Weights of a small image autoencoder.
Model: 2.06M parameters, 48-pixel images, encoder arch efficientnet, encoder widths [16, 32, 64, 128], decoder norm batchnorm, decoder activation silu, decoder widths [64, 128, 192, 256].
Data: trained on made-up waving flags, 97500 training examples.
Rows from block 0 of the decoder of a small image autoencoder, named by matrix and row number. Rows with one number belong to one channel. Each number is 500 + 25 x the weight over its row's rms, rounded and kept within 0 to 999. All counts start at 0. Numbers have three digits each.
Before each channel's rows are labels from the 100 images, of 14848, where the channel reaches its highest value: "responds to" is what is common among them; "colour at peak" is the nearest of a few named colours to the mean colour under the peak. Only what is clearly more common there than usual is listed. The data: made-up waving flags.
# convs1: 3x3 conv (decoder.mid.0.convs.1.weight, 128x128x3x3, each kernel summed), inputs 64-127
# convs2: expand pointwise conv (decoder.mid.0.convs.2.weight, 256x128x1x1, transposed), outputs 64-127

responds to: black
colour at peak: brown
convs1.53:512453500498498488492500467533480498542496461500455490519489536428511524543512516521528548477526529471544513498518500501510522517480529515497515509461484492540525487497536515516522481499500547
convs2.53:490530488526517487522548467470485509492475481503483497521502512515530518482489485512529490469488525515532507498471503490482508491489475474479505475480503466498478503500525528507515466516500526

responds to: black
colour at peak: grey
convs1.26:449496498510537487477447475494493483463501490481505501507475541500497476485536475467524462483497484567500517466512508528486498517499522498501466486515499532505530502425485489470474521469464512
convs2.26:485475500513486505511501487466495523524518481505532529474517479513442465477506466528511519517560479533490506492492526456489520475494478461471501520510497471516461479523470484488489483479497493

responds to: black
colour at peak: black
convs1.44:496490478524528478536510524457494537481492518515516507495495450505504546522522489505494482471490489517482459512518491497543489524490475493492441499495544507525519517506489539563529485521440505
convs2.44:517508519515535558491527505557480500526510517488520510527451487500503488520531455477488489451491509517504449510514527483524484483523541507454498521495529484486516513494474492468497529465502474

responds to: black
colour at peak: brown; black
convs1.125:501506523506535542481500466491489537515502468502453497500490450522507518465464497512503507476497524404490474499484492474507500486477540531528534515503484497524496511498490496476448514520504535
convs2.125:496499492492550549489518457494477519522521496499532491526447477490504513503471469510520472470454516468506479491482497494520485527487476472526496503524547495502472504508524492451528485495456527

responds to: black
colour at peak: black
convs1.67:450495506488452520512485489505480539510483537487546519527520566515519500519504503492509521473542477516524517503493542519483525499501526472502523506500498482513495512544488506524506481504511470
convs2.67:509486529494513486528490496546519542515538512488520497507536529488471507519496456491482524465521497511458522474555510495530474481488502515454504530547494531499501491521515530521504514523484495

responds to: blue
colour at peak: blue
convs1.11:506473498495521481464442508496497495505486516522482476481481520522475513539495492484481478448485507527478471499491518521507509550480524545488480560471523532502487491474476477461529516495487474
convs2.11:479510517477506496517515539487490515459521508550522508472521507468475480508464494494464477534490472543497516493519490489512487559506511502483520521501480534510495468508489531534479532503500485

responds to: black
colour at peak: brown
convs1.107:486491463515485481500445505520499516513507505534459498468486472557477510499520496496475502519509463512507520491497516530453469525503516550412502484488533504518456489465509506483495509500446512
convs2.107:472503513508532483519499490494501459451493494464533504448519489517452474540521482476498481519445511507496487493502479490509501501473498473508465487526470534455515477461470509532507481527528465

responds to: black
colour at peak: pink
convs1.122:554510491520467503548486483520469464473478506523501507487498499495470440469511500502481482495495485554504541489482486477534518526497488512489474474494468519478470501456507473506500495503448481
convs2.122:487504507536529456498496509518490506524504530503467505468502504489522519537476498492507512451495489514493438510505517491497503518497461464545494468474469504502532492491503528505493503492520517

responds to: black; white
colour at peak: white; pink
convs1.68:544490476493492509524510521471482519485479526528497539488503454478500491472503482521471490533488509498508448504511516471510478483492519483499504502511459492502493493526447510453470507514509483
convs2.68:484522477476493489498482454481504515542490530554537478490509546537552457457498566500513472484486519524527464534547471491530466472493497502535489459524506511471506485545469487458525527504483527

responds to: red; many stripes
colour at peak: red
convs1.113:472521506498476500486520461497504453548490485489512510500486465548489503480497542509489534494539510516462503527495488501499489479465535499473510466506474509492518533453505522478464490456532530
convs2.113:521501498474483511462484502482453567468486510497501520489523537506473483474497509491516473489493533544475493501517499531434481478460512478502501468526433481522477468442503545490510517501522545

responds to: black
colour at peak: pink
convs1.47:486508476500480484500510478555493507508473495455500492542501513502510552559452495497496545518526483491537540529495504517484488498538484513508473472494527477505483492491578516476487504485491504
convs2.47:482512516499506504525511518467493512522478475514522484504444498494530449519466525474542522473501498534472483542533521487565517499482500487496523521484519523520521504495442531538525494510504497

responds to: black; white
colour at peak: pink
convs1.117:562508448529487524484485500500480517491523534531492507496499442510508503517460496511495490500540488477493472498490500487485520502475506461509538489464508476524482495448504523498487474466497478
convs2.117:465523501548471503453485514534487504514473506505464464482495487542457502507540482505493532479483513477505481503502531488510528507498503467522498514494513499506488489488511512482532508482520489

responds to: blue; red; saltire
colour at peak: blue
convs1.74:570530520509482503465496489501534487536523453502437479491476461488521537536512480462507497521503507482469511492508463495474484521468544517465533529517507506509487458523531498507472519527517536
convs2.74:521492463492473525475555477506474480486476505483517491517557511486538521485481518512532549499499533522509519508497518467552529520475458466513469469508470507521488521488523506469517466473497522

responds to: red; blue; saltire
colour at peak: red
convs1.28:513530496494492482462531490511547548483560469488481484489511437513532532480517522497517518513508483492476498491463488492544488496512506535482503529474498507483519521529510470523508529501521526
convs2.28:489496493483501493525469457482543521489488481504488484497500517544479496518494542507456522497492488514512482468512495496486533496525498480502483445519489488518476487477476485525512475507491501

responds to: black
colour at peak: black
convs1.73:502521489473514456505480497515510485542497485523466464544498454518520548585484496493470540533533475504478513520497506498468502499487493492470490489499515486492515470484551493466508502512490502
convs2.73:484504520537526475489491528544467454529475499568507503519509452526461490469524502491479491489497507492478491503486517497488532477487460492493520490517463497517510504484512486519494501467537488

responds to: green; saltire
colour at peak: green
convs1.14:530525484496516503498518458533500486508446516480545516500513503442537459517495494517491543506511484518508541528461503508489492455536464509483493491494473457516504517483525491498507496491486512
convs2.14:502511470480479539517511485499523517514457493539496509478515460536483475466491495518488498531515501543473464498515535485500511506511503489507511516482491501526522516500479577496565497519509536

responds to: blue
colour at peak: blue
convs1.111:475483478474446499515457494519518497482520492538451485524491512494543508501530486530478476514484494517459499486557477501486472505490522503470491517485494498498544459516501521517491534490518495
convs2.111:508504501500487475433504474499516525452522533472494482488523502505521511511510488532516489496455490532464491507475534517470516527513490502541528511510449502528575509503484521510524495514497489

responds to: white
colour at peak: grey
convs1.121:515514488494490485513504509525475504507494489493512513483492504476464518510475503537488473493507490548473511495519486487491477511475496519495489491531467478527477514501530446472509520518478506
convs2.121:486490505537542470507483477493546465501496529477466495544481471520471529512533502509503461532522529480490484499527475495519496518484463501524488446473543500493517506491433502490514515469502516

responds to: black
colour at peak: pink
convs1.62:539497505497491472506525503481517467500505499494485465483490450496520473504506542553496493461516514501552433505506497484503496537480487497456496488498530513487533462472502527514537482481469471
convs2.62:500494473538497478510523520502483484519489516474529516532491475537486535483471493472469450491499466520532530496500501535474479509466506494480565532482454473500530478485480521488464535492476505

responds to: blue
colour at peak: blue
convs1.90:488533527545496518520531473516478531504515512531514518510462454469478488498493536486519503499519540500518500512521496452493530498457515511502501472477493486493551495478509507493525502476508496
convs2.90:514470503489471517485496482489462529483521498513530517481514463509512482470497493505510541521511500497471507472495456490544474476449487482489495520467507517461482504482549535498515509497545477

responds to: black
colour at peak: brown
convs1.57:532473480500526516537501492470534479526484461561496511540503514533527503478517525522509504482514516549488504516523530464521500489455512531480478510502471525473556477505485486479479485480488510
convs2.57:469486485488538503485497511501528479517507517451488499514531480469517488481462529530507514493489507461483483520524523514511495515461493468489513526475492494479467520482519532498501558491427536

responds to: black
colour at peak: black
convs1.40:455500508489479496545477534539481529511481485456481448521499505460489533520495511489513530524540469459521538479485480544494485495486509486466509471542537504523492503489511529495455499482490466
convs2.40:514467525523500507506504490477502489510526504479503503471497480480472499521481522507508500519513484501560551502488481466528537498546547498490531532512526496464558484542480528505488490515495520

responds to: white
colour at peak: pink
convs1.7:490508521502496511480492545488492497460502530492498523475492458494487451471512512475482451538477534484511445493511492513481491510465515507481478504501476526512506490488444482507474468498478513
convs2.7:524537528486464486468538490533528469475485487464532514503500482514498492519529454439518481550433447486471515519470488491481502510510471466492481513460491527516535497514526472503539497550533507

responds to: black; many stripes
colour at peak: brown
convs1.4:538496524505500456532460534463530487544502438474503500490481468546498537499515523473509467562492497473479498480492520466511509506474508518490528524522472516517497480495484487480456530453557523
convs2.4:472524483490505503503518471501516525544465506495493477498510488503512510466462508493539504493466528483499524473466498518532507470487476500509478447475458490509484512495520521487516540546491476

responds to: black
colour at peak: brown
convs1.1:505505479489489492495506496482501482459480489456522477528522464455484476477511550515473467517492532483497482502495491475470490485485477514485453481499506533491506485477447479495535478490468502
convs2.1:478452519516503498497514480462488513529553492495488503477507481505458511524521507500480478502467524539484488522513506475500485466507515466525501501443464518513483503519530451487495488486493491

responds to: white; black
colour at peak: pink
convs1.15:481480499492500488523510517521491515516452502502502486488481513473495494557492476553497472490508498523511546508448465489515513528501465525485494504482467483483518476526530486488503556470459479
convs2.15:484539472492516550518493508495523518554490499488553524489499531498484497454505519454500506456494465502501477522480507499512501482500499493512520514514478505490495522489564508551482509539509531

responds to: red; teal; saltire
colour at peak: green
convs1.50:503514484487507527487501489517514464534496470512490512505513446525513489527495495532492486500499509442478488488503479547469461499515532534477543557491530499506495498536492503485499501503516569
convs2.50:501490453502535509500478466501513507539475526517524492477497504446494487455487528503528539491519470465522488488499506504456501490473500505496491530482432522502529527522495479512470494513526477

responds to: white
colour at peak: white
convs1.103:478458517504507529529481490457507484495524488509474496471500445527530474447561476503534453505478521514449488478458530479489471480453522514455504545484492500481485490515452450485486489519506527
convs2.103:505480473505501536512486513495470528486481523537517481499505500488491536527485516525485527513505488492516514492528473520520520498519496503524503563499499488542512484484467534528522493483505554